A small multi-label audio tagger, trained from scratch.
Model: 20.5M parameters, log mel input, arch conformer, norm layernorm, moe top_k, num experts 4, layers 6.
Training: soap at rate 0.0011, 5400 steps.
Data: trained on single English command words and digits, spoken by a formant synthesiser in many voices, 78125 training examples.
Rows from block 3, named by matrix and row number. Each number is 200 + 40 x the weight over the matrix's rms, rounded and kept within 0 to 999. All counts start at 0.
# pw2: conv module project (model.blocks.3.conv.pw2.weight, 384x384), inputs 128-255
pw2.85,243,220,268,218,245,226,98,189,164,107,226,195,217,221,194,207,194,155,211,195,188,192,210,180,168,243,169,179,228,204,193,238,180,171,279,160,220,224,272,205,190,214,200,178,190,246,248,158,105,174,200,147,213,148,207,182,56,179,202,131,221,181,184,185,208,174,197,114,208,183,191,210,267,214,199,297,205,180,112,208,198,237,237,236,242,223,258,127,280,149,190,223,276,181,186,186,302,252,179,166,199,163,229,212,175,94,176,188,225,250,244,183,277,173,225,213,221,155,218,214,208,241,160,218,149,188,224,154
pw2.86,146,137,204,207,183,214,277,201,226,178,181,205,152,203,165,181,208,153,142,239,170,159,198,188,219,200,200,233,232,261,215,173,234,187,212,243,202,211,125,243,216,300,240,109,170,227,218,200,202,197,173,218,200,181,266,179,269,161,253,183,195,209,250,186,243,202,192,217,191,186,184,189,227,168,162,197,206,166,209,211,278,186,166,216,207,229,221,145,212,197,243,161,207,182,187,215,282,257,190,221,147,247,227,248,198,145,244,222,221,173,153,243,224,238,229,223,144,244,169,168,191,182,167,58,136,204,210,280
pw2.87,246,195,198,239,185,248,221,208,268,193,235,200,214,175,212,165,146,287,149,217,172,196,234,194,195,228,200,166,190,196,197,219,245,211,225,276,222,215,225,191,248,201,194,236,222,246,172,248,171,203,231,246,240,239,225,144,189,246,212,176,251,178,267,132,186,220,180,191,187,236,190,158,206,156,188,199,238,165,179,225,235,210,212,270,244,255,196,198,232,184,204,224,152,196,265,269,210,206,191,250,151,192,252,242,238,237,257,282,200,225,221,180,236,140,160,207,130,157,186,161,207,269,213,190,184,218,217,176
pw2.88,256,165,167,224,247,177,276,197,207,235,130,173,196,226,221,187,137,191,122,246,207,186,190,217,231,157,241,190,174,201,175,268,140,268,174,225,213,227,202,253,120,245,217,231,157,173,204,282,212,204,229,211,210,257,189,248,232,187,181,230,230,230,277,265,154,183,256,214,230,201,200,231,258,191,154,138,189,202,138,200,182,203,185,235,199,248,211,139,201,210,188,147,203,237,184,261,237,208,157,210,221,248,193,241,148,267,246,264,218,185,250,195,254,181,134,295,157,210,203,246,258,167,181,221,121,153,161,170
pw2.89,250,171,175,220,162,228,154,214,229,214,134,151,214,177,168,132,185,171,106,237,189,201,191,213,167,189,206,207,205,229,217,182,238,241,162,186,160,201,184,249,234,247,235,188,170,164,231,162,163,175,253,211,212,208,174,264,193,204,202,173,167,228,223,221,150,222,218,220,264,168,213,252,150,180,216,113,255,201,134,198,300,233,197,197,252,135,167,137,236,242,222,180,188,176,161,215,121,218,254,228,172,180,188,206,151,200,182,127,210,166,213,152,263,152,286,206,161,163,209,187,174,202,202,302,217,156,202,152
pw2.90,198,213,243,218,98,206,209,151,109,239,167,269,202,290,216,290,221,170,132,193,243,184,178,143,229,215,174,189,210,185,191,284,242,175,221,194,181,227,147,111,166,245,152,235,182,134,105,181,135,195,251,244,185,210,284,223,209,194,200,195,222,222,261,208,247,152,193,207,237,193,275,222,144,158,217,167,224,226,204,216,176,185,197,201,224,234,202,226,225,220,173,180,246,238,157,204,191,197,229,224,178,148,229,197,134,199,238,201,243,187,219,196,219,202,198,187,241,254,280,176,150,219,229,210,176,215,211,276
pw2.91,229,280,203,167,193,177,252,236,209,278,275,198,238,157,177,226,163,199,140,189,200,186,240,210,209,164,163,197,224,168,188,137,220,246,176,241,171,205,291,251,158,199,204,181,215,144,209,197,191,141,212,188,249,261,255,202,152,235,223,218,262,267,136,205,271,172,145,165,171,158,156,172,193,115,198,222,191,212,190,156,190,239,193,164,175,233,159,270,197,293,211,184,164,194,198,213,229,204,180,165,203,148,238,212,252,172,244,194,257,206,243,195,266,193,157,245,159,183,165,218,212,220,260,186,129,166,257,200
pw2.92,159,172,272,237,225,183,194,203,212,227,170,232,212,217,121,196,180,176,256,88,107,195,140,153,185,262,242,174,306,120,214,132,208,224,207,189,210,174,146,247,208,183,180,183,198,199,233,200,254,143,180,198,170,94,147,183,221,192,180,215,125,182,155,147,219,206,177,221,219,260,258,219,192,215,193,277,209,220,216,173,236,187,251,182,243,138,143,155,163,216,208,92,256,172,156,188,176,147,202,146,257,194,138,229,296,215,186,215,260,252,201,237,179,263,119,224,209,147,203,203,183,219,213,165,254,121,133,223
pw2.93,219,223,182,162,204,234,147,195,222,222,209,248,200,208,180,243,150,206,181,216,149,226,229,227,320,194,229,214,121,230,187,138,210,165,172,232,171,235,150,208,200,252,246,149,180,178,189,237,195,283,233,219,227,241,201,184,206,180,180,198,239,175,252,134,162,166,179,211,227,197,142,189,131,259,229,127,200,195,177,183,278,142,213,232,152,190,234,251,264,195,195,270,173,224,211,208,108,233,214,148,206,194,161,185,216,213,149,177,234,120,271,182,185,162,224,229,186,213,91,162,201,267,201,138,168,190,137,200
pw2.94,90,189,136,165,219,172,258,245,225,253,190,181,225,208,239,208,216,185,152,233,185,134,241,214,155,260,253,249,150,212,220,267,198,258,95,210,208,229,205,190,219,305,218,215,216,200,175,226,209,236,250,250,214,173,208,203,170,176,165,223,191,212,131,162,221,184,252,264,254,166,207,223,179,210,166,134,228,211,187,235,158,228,210,249,240,246,255,108,198,250,220,210,151,226,243,244,178,201,132,227,195,232,170,124,194,202,307,155,197,164,157,201,201,126,131,106,195,221,183,189,201,188,145,186,206,186,252,240
pw2.95,145,196,242,166,211,237,205,189,172,193,190,197,189,201,237,205,293,195,172,250,233,252,166,239,241,246,208,194,229,247,178,228,161,135,243,203,159,179,186,189,215,241,224,166,223,187,210,179,174,189,225,195,202,164,208,204,199,204,216,227,249,193,230,173,174,162,133,204,164,154,113,162,164,225,252,226,242,152,204,240,197,247,158,244,187,165,204,170,166,202,194,220,194,215,241,195,235,215,229,157,169,136,208,208,218,190,184,185,208,179,207,167,193,230,203,189,174,184,235,209,191,205,181,166,212,153,158,196
pw2.96,201,230,260,166,208,226,187,256,217,215,179,169,195,184,272,198,138,204,294,100,253,283,134,183,212,255,132,203,239,205,199,209,221,208,228,296,180,194,234,192,249,168,246,209,147,227,233,196,233,127,206,184,197,164,250,161,178,168,208,222,201,129,179,241,216,184,241,166,246,157,181,247,179,226,236,145,232,174,197,260,241,209,154,174,220,156,197,146,222,163,243,161,160,293,178,205,139,194,140,205,277,245,213,190,267,212,155,193,233,169,226,210,246,160,203,215,186,156,192,216,209,242,209,218,214,184,216,210
pw2.97,232,177,201,264,283,206,84,218,206,229,173,193,160,272,180,202,92,239,175,262,202,153,232,204,259,181,214,138,243,147,161,243,194,251,207,152,185,322,126,148,292,134,190,287,249,199,231,218,223,141,167,186,236,219,209,237,107,183,200,75,114,162,245,196,239,243,274,248,161,154,239,314,190,212,174,181,157,268,137,161,185,168,235,176,150,143,197,233,171,189,159,146,136,279,205,181,115,126,260,230,301,234,221,82,87,215,129,249,201,248,172,208,168,225,174,272,226,191,200,180,257,159,179,171,241,213,199,245
pw2.98,220,323,242,252,259,142,165,190,189,222,212,222,225,137,154,207,237,260,169,155,236,216,166,190,249,214,194,175,180,227,231,176,216,186,189,190,318,158,199,268,209,211,188,180,216,186,207,215,240,239,243,263,252,157,266,210,216,234,229,158,218,187,208,200,191,248,188,263,257,167,194,237,152,185,234,187,198,121,194,192,275,206,232,255,239,139,153,345,218,210,158,116,290,133,213,263,196,198,142,175,98,189,252,282,209,189,193,218,242,228,198,250,247,148,223,207,151,264,136,241,194,234,164,255,239,168,207,284
pw2.99,324,229,213,202,182,178,145,175,135,181,219,204,182,219,140,228,224,202,186,161,94,190,204,127,175,190,169,204,182,207,158,165,209,150,163,207,192,244,167,159,251,223,256,173,271,152,214,176,229,176,250,165,257,172,109,218,206,216,226,173,227,213,222,214,240,196,171,209,183,204,172,189,172,180,209,172,199,210,283,179,203,201,219,231,162,194,140,269,180,171,235,195,212,208,180,175,152,201,175,191,162,187,214,212,216,206,211,155,194,173,143,240,184,198,224,183,262,128,224,211,172,193,252,243,202,194,270,262
pw2.100,236,174,199,161,165,249,186,158,212,171,185,202,186,186,228,139,181,198,208,215,220,182,180,216,189,213,205,204,241,216,205,214,219,210,230,207,197,194,129,209,222,195,214,209,197,216,181,227,163,209,205,298,204,265,215,229,233,208,224,201,183,160,249,214,217,224,240,206,186,201,220,251,157,199,181,169,214,251,194,164,218,197,221,139,223,186,210,157,227,248,186,156,171,198,188,154,290,217,168,175,206,178,155,159,199,185,268,160,210,184,289,182,188,240,218,220,200,170,214,230,189,150,188,199,176,212,181,245
pw2.101,217,146,142,132,224,268,150,187,185,258,244,190,113,137,246,226,206,174,172,157,120,280,225,254,192,192,179,241,256,176,204,196,215,203,170,120,168,246,194,222,186,194,244,137,231,218,245,152,227,208,243,135,202,219,154,216,262,240,187,214,267,278,216,214,241,209,215,138,147,125,158,208,242,192,241,222,167,191,213,224,198,183,140,239,206,237,214,176,272,182,196,212,187,161,209,237,265,160,191,148,150,120,211,157,205,157,185,172,240,136,174,177,199,179,258,244,203,203,180,207,229,230,214,262,189,249,213,288
pw2.102,260,216,174,211,157,198,216,229,162,168,179,237,212,176,201,192,232,209,165,240,233,206,164,165,223,102,218,215,275,194,170,223,191,197,160,241,210,199,244,170,177,177,201,246,174,188,262,267,189,241,170,190,169,173,144,223,242,204,232,159,207,210,211,152,229,244,227,170,179,202,181,226,123,199,213,153,185,172,132,168,178,201,182,160,217,196,151,148,222,172,175,245,207,186,204,174,267,200,221,166,130,245,199,166,229,251,147,137,205,233,151,233,212,194,218,230,207,195,144,214,184,245,205,217,211,154,172,190
pw2.103,156,170,179,208,155,245,198,203,277,165,245,222,182,198,149,216,215,118,219,268,231,120,212,201,147,218,209,192,204,221,190,83,149,222,222,187,225,166,336,208,208,286,220,174,171,242,240,189,211,172,168,207,231,157,237,174,150,142,176,185,135,280,211,196,205,159,211,142,154,272,229,211,176,166,195,179,188,182,214,176,158,170,204,192,221,244,159,181,154,183,208,170,253,228,252,205,318,208,154,255,237,181,231,258,206,155,225,231,213,232,236,179,150,234,202,167,187,268,234,199,197,207,151,114,146,242,214,177
pw2.104,224,122,260,174,253,197,201,196,176,187,135,280,212,279,213,197,182,236,187,322,245,203,158,205,177,191,184,131,203,161,161,195,161,153,211,214,145,219,180,192,119,280,113,172,192,179,190,217,195,182,196,194,123,177,226,149,227,185,168,212,168,229,220,187,236,239,202,229,160,248,216,205,242,156,247,191,152,255,205,121,215,187,222,142,136,197,245,231,209,195,241,192,337,206,160,134,162,183,210,261,257,214,131,238,282,199,179,203,155,246,285,232,145,184,163,167,254,250,220,239,203,193,216,180,204,244,113,206
pw2.105,214,234,272,197,92,148,169,188,222,159,164,175,260,184,253,203,254,185,151,208,223,203,179,204,117,209,192,258,166,218,223,205,192,200,249,241,129,216,194,183,230,235,260,179,146,206,18,174,119,173,233,223,248,216,157,132,193,220,157,155,218,161,185,223,163,288,187,199,232,222,132,87,122,106,230,96,269,184,181,238,221,218,211,214,250,115,313,232,176,186,192,232,189,202,221,232,198,229,193,193,206,194,180,205,197,210,223,183,128,198,186,214,246,194,71,219,185,172,206,243,166,167,216,203,123,169,291,153
pw2.106,180,218,301,187,182,127,178,170,176,209,270,208,219,206,215,235,157,204,214,228,189,198,185,290,206,153,189,184,227,232,220,208,135,244,151,174,187,282,152,296,159,301,234,203,228,208,158,183,197,176,230,197,180,195,179,258,196,194,188,265,255,225,169,276,216,212,108,258,210,148,202,193,143,216,198,134,216,207,219,203,256,165,207,201,237,262,221,219,190,169,168,201,277,148,252,181,147,230,194,191,182,121,311,153,204,149,137,138,117,212,187,187,233,334,171,247,310,241,198,194,243,177,184,168,151,174,171,259
pw2.107,158,243,200,190,162,194,203,195,161,245,233,211,231,111,176,163,190,165,280,189,246,164,200,216,209,260,173,196,288,195,255,185,218,159,225,250,184,199,166,217,198,202,209,206,195,199,231,230,230,167,179,150,233,200,254,268,245,168,247,269,224,175,206,185,222,209,177,220,277,181,266,164,115,252,192,125,160,226,201,200,190,219,217,171,230,221,176,249,207,201,188,144,220,187,184,174,202,170,177,218,206,209,252,238,203,186,182,170,188,207,222,192,228,175,151,206,255,210,284,242,172,212,197,213,234,197,227,231
pw2.108,234,170,218,300,182,213,210,177,222,157,218,259,150,185,196,259,168,228,253,201,219,248,196,190,196,197,200,153,174,228,176,151,216,279,253,220,222,150,240,127,146,165,207,204,233,268,133,210,203,219,158,282,149,234,201,213,197,176,136,178,124,245,182,260,222,185,239,190,199,227,223,191,248,171,234,166,183,195,185,143,214,248,243,180,268,131,177,262,209,177,198,109,218,157,274,151,216,144,193,217,175,201,236,298,153,179,210,215,201,260,225,259,182,235,258,223,263,190,222,256,246,204,179,183,221,182,200,248
pw2.109,196,186,179,222,214,242,249,191,158,119,218,233,195,194,206,146,197,168,171,138,213,224,146,218,152,175,208,164,255,210,268,175,262,219,268,206,219,186,345,211,296,217,245,246,158,245,216,222,203,225,169,258,256,181,171,168,190,150,184,173,166,283,239,266,251,161,207,146,258,243,170,186,250,144,166,193,238,141,239,217,265,191,190,200,158,250,168,141,150,225,213,159,163,245,178,192,228,291,221,166,219,239,192,290,283,217,247,175,214,251,192,244,105,176,251,157,200,129,201,220,272,170,149,127,144,220,256,122
pw2.110,205,273,142,152,225,179,244,131,181,246,150,117,195,315,210,139,209,183,128,154,224,276,319,173,205,245,164,250,224,214,192,206,261,206,202,114,268,226,203,106,167,175,140,218,269,152,122,198,216,208,213,142,187,129,197,117,154,217,254,115,179,145,236,258,247,268,191,254,176,110,196,277,173,143,273,158,184,199,179,188,143,273,87,205,245,263,179,210,250,279,163,207,206,194,145,232,56,226,236,264,182,195,192,340,177,185,163,154,119,257,135,217,100,198,173,229,228,184,206,126,92,119,253,322,177,267,137,267
pw2.111,230,215,184,146,230,114,307,173,188,236,160,189,264,150,214,219,157,301,201,109,177,298,239,286,241,211,203,187,194,146,183,219,183,211,209,225,179,221,187,258,149,178,166,228,274,163,188,201,199,234,172,176,150,208,169,193,170,186,249,152,220,186,258,172,235,199,196,269,253,140,137,196,236,239,265,236,182,165,244,168,213,208,197,205,167,281,202,295,166,126,214,191,265,179,188,183,238,278,218,186,115,221,199,215,244,197,194,225,204,198,176,165,152,156,206,202,207,140,212,146,174,198,162,187,272,173,154,271
pw2.112,157,200,261,140,305,198,228,201,223,158,200,152,145,206,187,192,127,235,235,218,204,228,192,208,232,201,241,227,263,181,119,104,246,216,247,183,174,188,135,252,213,180,319,259,164,275,260,206,124,80,170,124,274,184,109,231,242,238,163,161,233,188,161,263,242,203,171,174,211,225,217,83,275,262,196,257,156,264,136,118,216,177,244,199,98,205,195,238,185,170,274,117,230,209,206,163,316,197,128,214,148,208,219,162,161,297,119,244,176,219,228,194,160,169,160,229,190,140,190,147,183,141,200,246,214,279,173,67
pw2.113,241,236,253,212,209,218,187,227,167,217,196,181,187,241,211,299,286,146,179,198,259,236,219,207,262,217,229,215,292,218,214,234,143,240,203,175,177,173,147,179,164,223,240,157,198,195,229,160,192,264,238,162,203,176,182,187,187,190,185,214,235,207,244,146,227,178,263,215,289,196,179,194,150,214,248,246,248,212,211,207,209,182,240,271,125,155,220,231,172,138,190,251,221,131,261,168,169,207,211,164,141,235,165,192,230,167,235,149,166,198,220,167,189,201,267,171,218,163,175,154,150,196,168,251,193,194,252,206
pw2.114,201,240,193,191,202,215,224,227,224,228,221,259,171,212,179,193,186,221,162,206,212,225,212,164,298,207,236,213,214,181,260,195,203,151,192,244,244,251,229,195,214,279,202,205,254,214,183,239,192,172,203,236,206,180,215,217,198,201,238,204,252,216,191,225,227,291,180,205,154,156,228,262,111,174,258,213,188,297,235,233,190,196,211,200,138,274,198,184,259,207,187,178,134,227,252,201,246,183,138,192,172,212,290,215,190,177,277,134,253,183,246,179,251,180,255,284,222,209,216,241,193,270,199,252,82,188,256,243
pw2.115,204,190,181,205,219,247,236,221,193,229,131,249,229,261,231,138,128,143,256,200,182,166,252,200,172,238,166,237,222,159,178,256,197,200,136,247,236,219,164,196,240,249,223,196,202,171,168,149,222,116,177,195,268,183,211,232,181,228,232,217,136,210,229,214,168,171,200,228,193,255,245,199,232,147,179,199,218,206,155,203,169,175,169,156,232,191,269,123,228,211,194,203,149,258,259,155,188,148,289,293,244,136,225,233,172,174,172,252,243,218,238,228,211,107,255,196,194,239,216,231,276,237,261,150,160,121,290,169
pw2.116,197,193,237,164,257,200,228,202,201,187,171,184,186,148,243,187,165,202,241,123,210,273,185,155,232,205,192,234,190,227,193,161,208,235,191,204,228,174,220,240,238,164,279,213,130,173,180,189,220,169,235,151,119,233,250,248,214,208,259,236,226,141,211,189,107,255,280,148,198,241,183,181,196,184,201,136,207,234,146,230,230,193,194,213,221,109,243,133,202,205,280,210,238,183,221,217,212,159,171,182,202,204,206,264,247,218,212,214,148,133,222,174,211,156,185,178,255,163,247,190,100,165,177,153,190,230,183,139
pw2.117,211,139,163,178,309,161,132,177,305,134,227,187,218,163,166,133,175,295,237,162,248,230,176,151,203,243,208,252,190,188,251,231,154,167,140,193,225,155,205,205,143,133,187,201,213,254,275,270,138,189,283,204,169,101,227,104,160,200,115,153,192,158,232,101,241,164,236,175,257,228,164,232,263,218,190,290,198,267,209,239,239,173,203,249,137,199,183,219,164,226,186,200,221,96,259,240,200,183,103,116,122,278,211,251,196,225,196,249,176,204,155,190,157,194,159,247,193,128,230,151,186,180,214,143,255,185,142,234
pw2.118,205,261,235,187,235,219,262,229,180,203,96,240,262,305,263,172,194,220,238,143,240,307,276,221,214,209,230,256,195,152,152,261,228,238,234,197,181,196,199,156,139,167,118,244,191,234,152,184,219,224,261,197,172,235,229,194,217,170,214,223,232,165,178,256,158,244,175,207,184,189,245,165,206,188,267,162,205,174,186,197,146,230,128,260,301,203,232,212,209,282,245,251,171,172,221,306,234,208,151,219,128,215,200,155,126,236,210,186,230,234,219,242,272,197,180,260,246,158,255,185,285,223,189,241,281,194,199,194
pw2.119,209,194,112,169,198,177,193,234,219,283,324,153,219,212,205,156,283,196,127,234,225,243,262,217,187,241,307,210,167,255,216,193,237,191,245,128,203,163,245,183,178,212,225,257,279,140,283,222,233,251,285,118,257,241,189,158,183,220,188,194,278,230,130,160,213,95,170,158,229,167,119,233,257,136,209,171,247,202,286,187,179,317,212,256,200,127,204,232,194,125,234,279,155,165,230,271,279,198,203,210,106,168,284,206,255,188,245,324,175,123,122,197,172,157,233,167,140,215,195,201,159,199,238,183,126,250,110,247
pw2.120,243,156,245,171,266,201,121,273,188,174,170,182,48,135,143,166,153,191,200,173,231,248,256,165,139,322,211,184,246,210,228,73,178,182,182,164,216,183,172,251,186,123,312,268,127,182,157,237,124,243,267,236,201,179,167,230,223,152,208,195,186,162,208,122,166,93,154,142,250,256,192,233,188,188,188,159,222,210,182,207,247,171,239,254,190,191,176,185,157,213,220,264,259,239,192,306,223,249,168,104,170,159,150,193,151,223,233,229,283,232,278,142,255,183,217,141,221,160,264,230,180,200,134,181,178,226,219,163
pw2.121,162,204,206,274,286,137,164,240,188,209,174,187,222,234,194,222,177,217,255,260,199,158,199,211,166,240,203,178,156,196,212,215,183,242,218,211,193,178,267,183,184,271,170,182,221,188,198,155,242,181,197,186,226,202,219,188,230,185,176,164,158,192,212,116,266,207,260,158,161,234,260,139,279,214,207,259,192,214,174,211,161,113,207,129,190,233,155,194,206,274,182,145,167,225,183,140,221,156,199,311,219,185,173,129,206,231,199,212,217,184,199,233,239,194,148,173,130,243,269,162,239,172,212,100,212,219,166,220
pw2.122,190,223,210,137,249,241,297,208,180,149,221,189,207,114,222,200,189,149,186,179,234,248,223,184,185,190,178,163,201,153,155,275,173,177,139,199,219,218,185,259,235,144,190,201,203,229,210,249,143,244,245,70,235,154,256,162,194,227,147,193,240,109,215,181,128,189,204,208,263,200,192,265,202,237,212,240,233,270,152,149,144,208,137,112,181,181,111,98,186,253,194,257,247,159,314,124,280,101,213,128,188,154,260,210,122,246,221,248,191,107,199,264,226,229,205,220,222,199,142,134,220,199,184,222,160,153,230,211
pw2.123,207,239,204,169,208,263,164,234,192,154,189,194,176,172,135,236,144,274,266,237,192,173,188,225,204,216,148,221,230,167,186,235,183,171,206,173,214,212,145,227,124,238,184,184,146,212,216,232,201,100,200,147,199,185,210,192,187,186,173,153,194,198,180,223,212,182,255,193,221,179,178,217,225,221,225,169,189,197,220,175,176,131,168,197,247,180,216,242,208,192,108,201,203,210,214,151,222,239,176,223,264,246,229,182,229,136,191,207,197,164,210,203,173,229,159,193,223,196,218,192,243,227,187,264,252,194,153,237
pw2.124,168,248,144,224,176,212,186,198,86,147,214,212,274,218,211,219,217,169,140,215,219,179,148,257,120,196,169,172,226,228,278,199,199,190,245,227,177,184,205,202,254,208,223,208,172,218,194,264,192,206,218,232,231,247,201,223,224,207,169,246,236,187,209,233,274,180,221,190,203,194,213,194,156,226,190,196,204,188,279,201,207,244,223,178,228,208,220,178,223,164,193,216,149,222,219,208,221,195,221,215,193,223,197,200,184,195,272,124,212,222,209,295,201,287,196,180,208,284,154,273,270,164,216,219,170,246,220,219
pw2.125,148,185,219,159,176,233,250,187,126,182,195,193,161,172,218,193,183,161,222,268,208,186,185,166,149,194,229,211,226,173,204,266,188,208,214,156,148,133,149,215,222,161,203,210,257,164,253,162,282,197,215,160,160,220,210,194,221,204,215,223,219,181,164,154,238,172,178,177,143,219,202,240,272,182,191,254,151,148,228,207,190,166,170,150,223,171,256,165,186,241,220,244,206,157,245,187,203,223,184,214,207,152,224,167,139,180,172,227,209,173,201,166,159,278,223,156,217,258,207,257,197,169,250,182,199,138,256,241
pw2.126,208,197,232,194,208,207,240,266,186,153,242,221,175,152,228,234,90,247,157,207,302,294,117,241,229,211,206,131,177,171,160,200,237,194,227,190,208,163,155,198,138,169,233,251,118,217,132,211,256,282,223,188,178,282,277,249,226,171,234,203,202,198,259,256,199,192,192,157,238,91,111,219,239,200,200,222,147,208,186,187,260,233,186,142,338,171,159,295,254,287,193,232,279,97,169,151,160,245,175,182,95,214,190,211,263,223,140,176,190,206,216,222,168,192,294,269,301,221,169,195,261,244,204,201,179,249,220,213
pw2.127,211,216,203,162,184,195,220,134,270,180,211,199,197,175,213,178,207,215,197,182,231,170,241,270,166,198,194,190,231,225,217,202,203,179,205,152,198,226,237,191,229,228,128,189,195,141,262,200,195,182,256,205,252,215,201,252,248,194,252,164,211,263,104,225,196,151,242,234,228,150,248,196,217,166,268,246,211,155,144,241,121,189,170,254,175,190,241,206,156,208,189,218,205,233,207,229,262,270,214,160,180,172,233,264,245,252,257,183,163,161,187,188,189,194,168,158,193,115,297,206,219,116,227,220,310,181,222,196
pw2.128,258,221,174,135,247,217,207,213,256,214,201,155,175,165,171,190,281,228,188,144,250,264,224,207,177,181,254,265,133,193,305,206,203,112,167,189,221,174,232,171,125,235,287,223,196,216,155,200,276,193,239,174,99,152,192,271,270,235,167,205,201,272,180,179,110,167,212,228,208,219,204,193,223,152,201,196,269,200,146,240,255,169,217,196,202,228,217,117,224,264,226,220,156,212,233,209,233,280,203,136,76,207,263,232,235,200,242,204,216,227,178,220,240,169,210,233,125,153,248,202,206,206,160,204,210,263,119,102
pw2.129,218,228,169,153,250,202,177,209,154,259,204,151,221,162,190,165,269,156,222,199,263,156,148,188,230,233,183,217,154,231,176,243,165,244,139,200,201,225,143,240,187,260,238,219,106,151,238,225,166,227,276,107,124,181,229,223,168,208,217,192,164,258,237,228,257,167,172,175,211,146,207,199,230,171,157,188,178,201,195,201,229,138,130,243,256,159,208,175,215,237,186,215,238,202,268,253,167,153,248,180,261,122,225,179,231,191,194,195,195,170,175,180,191,182,230,217,211,150,197,192,227,243,179,141,182,177,221,225
pw2.130,264,173,209,185,188,257,150,188,283,173,183,230,154,170,259,169,192,246,203,229,221,151,244,199,201,148,220,243,182,238,204,234,149,189,163,230,274,236,223,223,191,187,218,255,146,274,240,256,173,251,192,222,185,220,263,118,167,217,165,210,205,181,172,212,215,214,235,224,198,165,244,223,102,210,171,101,192,176,128,220,176,195,179,131,177,195,224,105,218,242,207,256,196,211,217,156,196,185,172,184,179,262,160,174,150,199,164,168,223,198,202,189,211,156,197,204,190,231,207,182,165,245,195,193,177,203,154,194
pw2.131,160,151,208,287,224,201,245,172,189,151,221,104,121,76,212,212,138,137,267,298,239,152,132,173,133,211,188,182,244,230,233,161,191,219,312,172,140,243,149,180,197,225,164,237,309,139,251,269,249,257,156,278,166,130,211,146,272,147,237,285,136,199,241,141,206,164,248,162,232,191,181,184,196,117,220,209,237,209,202,259,213,165,159,138,198,221,195,149,123,201,153,186,210,162,212,144,220,161,166,190,262,243,253,309,204,235,221,185,147,256,167,278,147,264,221,142,265,189,237,219,304,125,244,237,248,278,125,164
pw2.132,257,197,194,201,222,227,176,177,250,290,188,202,221,240,185,238,176,205,225,186,185,238,128,215,230,177,225,158,156,167,153,191,146,223,204,149,230,133,213,261,191,185,219,205,142,219,183,191,174,253,178,137,246,233,173,239,168,188,234,220,288,152,184,176,219,142,212,279,155,94,178,211,186,219,176,212,183,93,187,189,208,241,201,245,142,215,172,198,169,277,216,225,122,141,205,247,187,152,238,135,129,271,151,258,228,221,267,147,252,236,182,180,168,176,139,220,183,120,143,167,184,168,121,255,207,168,225,211
pw2.133,122,174,273,220,235,181,207,186,161,282,234,178,249,161,194,245,142,182,240,204,146,203,138,129,192,234,160,170,162,168,214,263,255,170,295,138,170,222,224,213,174,155,192,154,289,313,208,116,176,155,163,243,69,200,232,260,198,148,199,159,103,223,161,175,263,110,154,166,213,139,187,107,248,321,206,219,253,213,268,229,245,208,224,192,160,243,200,320,216,264,256,273,255,275,110,154,269,205,266,178,167,158,137,178,118,171,223,308,211,218,220,137,202,244,179,135,208,66,199,202,159,187,188,238,157,182,102,274
pw2.134,155,194,237,158,186,181,186,186,179,261,275,229,205,138,161,215,213,141,237,201,134,280,232,231,201,248,184,242,140,213,222,128,196,206,225,259,255,207,203,202,254,224,140,171,234,157,145,153,230,162,235,180,191,168,109,194,220,186,187,148,220,218,176,200,175,172,221,176,180,131,192,192,207,195,222,132,200,192,165,180,143,104,163,223,100,178,128,126,190,198,170,210,141,149,151,210,239,173,197,223,216,230,214,185,252,126,245,181,179,212,203,193,196,182,225,159,215,262,196,233,219,189,195,140,216,211,271,169
pw2.135,170,198,149,220,232,226,189,150,241,222,124,212,152,213,199,235,234,260,238,254,228,225,160,202,195,197,213,172,199,192,157,278,146,147,186,192,147,258,178,245,182,306,187,159,161,192,206,176,240,224,184,258,159,203,185,190,259,283,225,178,149,198,198,267,199,181,210,264,172,227,241,201,195,261,252,171,194,223,173,183,132,203,199,230,160,218,174,182,256,250,194,243,220,191,238,150,211,179,220,238,207,157,248,230,190,222,255,209,183,202,200,185,174,229,194,179,207,279,223,165,213,196,221,220,214,204,189,154
pw2.136,232,265,187,199,202,161,81,230,206,201,239,248,183,148,231,198,231,160,201,155,229,195,193,155,255,156,190,182,169,192,225,182,170,141,188,192,215,264,152,265,183,327,174,239,252,119,221,235,263,200,248,191,185,202,200,205,108,223,199,226,205,227,150,178,87,242,158,229,191,229,267,213,172,251,234,194,178,197,226,213,147,231,191,118,178,169,166,136,157,234,196,126,215,223,216,184,210,139,235,219,217,130,235,241,235,263,214,200,191,160,223,259,226,185,225,189,190,200,236,225,144,137,260,140,158,196,220,124
pw2.137,201,175,245,216,262,212,199,223,247,160,226,234,137,186,193,101,167,203,215,181,203,150,235,182,184,96,254,148,195,151,137,179,196,178,201,183,191,254,148,191,210,260,171,196,177,170,202,198,259,178,220,179,151,188,219,202,190,157,198,208,213,193,221,210,209,204,250,170,192,204,203,286,185,194,201,168,155,258,221,188,182,176,135,147,221,155,163,217,184,205,163,241,242,250,176,173,168,199,140,320,279,238,210,103,229,225,165,183,252,150,211,196,234,197,189,197,263,186,177,228,203,235,177,168,210,152,193,174
pw2.138,211,147,186,165,167,179,257,162,232,212,197,174,200,199,172,167,158,156,275,135,202,211,279,221,154,153,173,171,173,181,145,250,187,154,148,164,54,180,192,229,231,203,150,251,182,217,134,215,244,185,230,166,143,217,191,200,153,201,189,213,221,276,217,168,193,237,229,206,203,215,240,186,159,211,194,217,200,243,165,212,171,172,152,201,235,184,188,177,159,169,215,269,181,182,240,197,160,173,182,208,235,234,247,243,245,172,190,218,123,198,255,220,207,183,194,239,208,189,267,146,206,177,163,137,247,210,116,116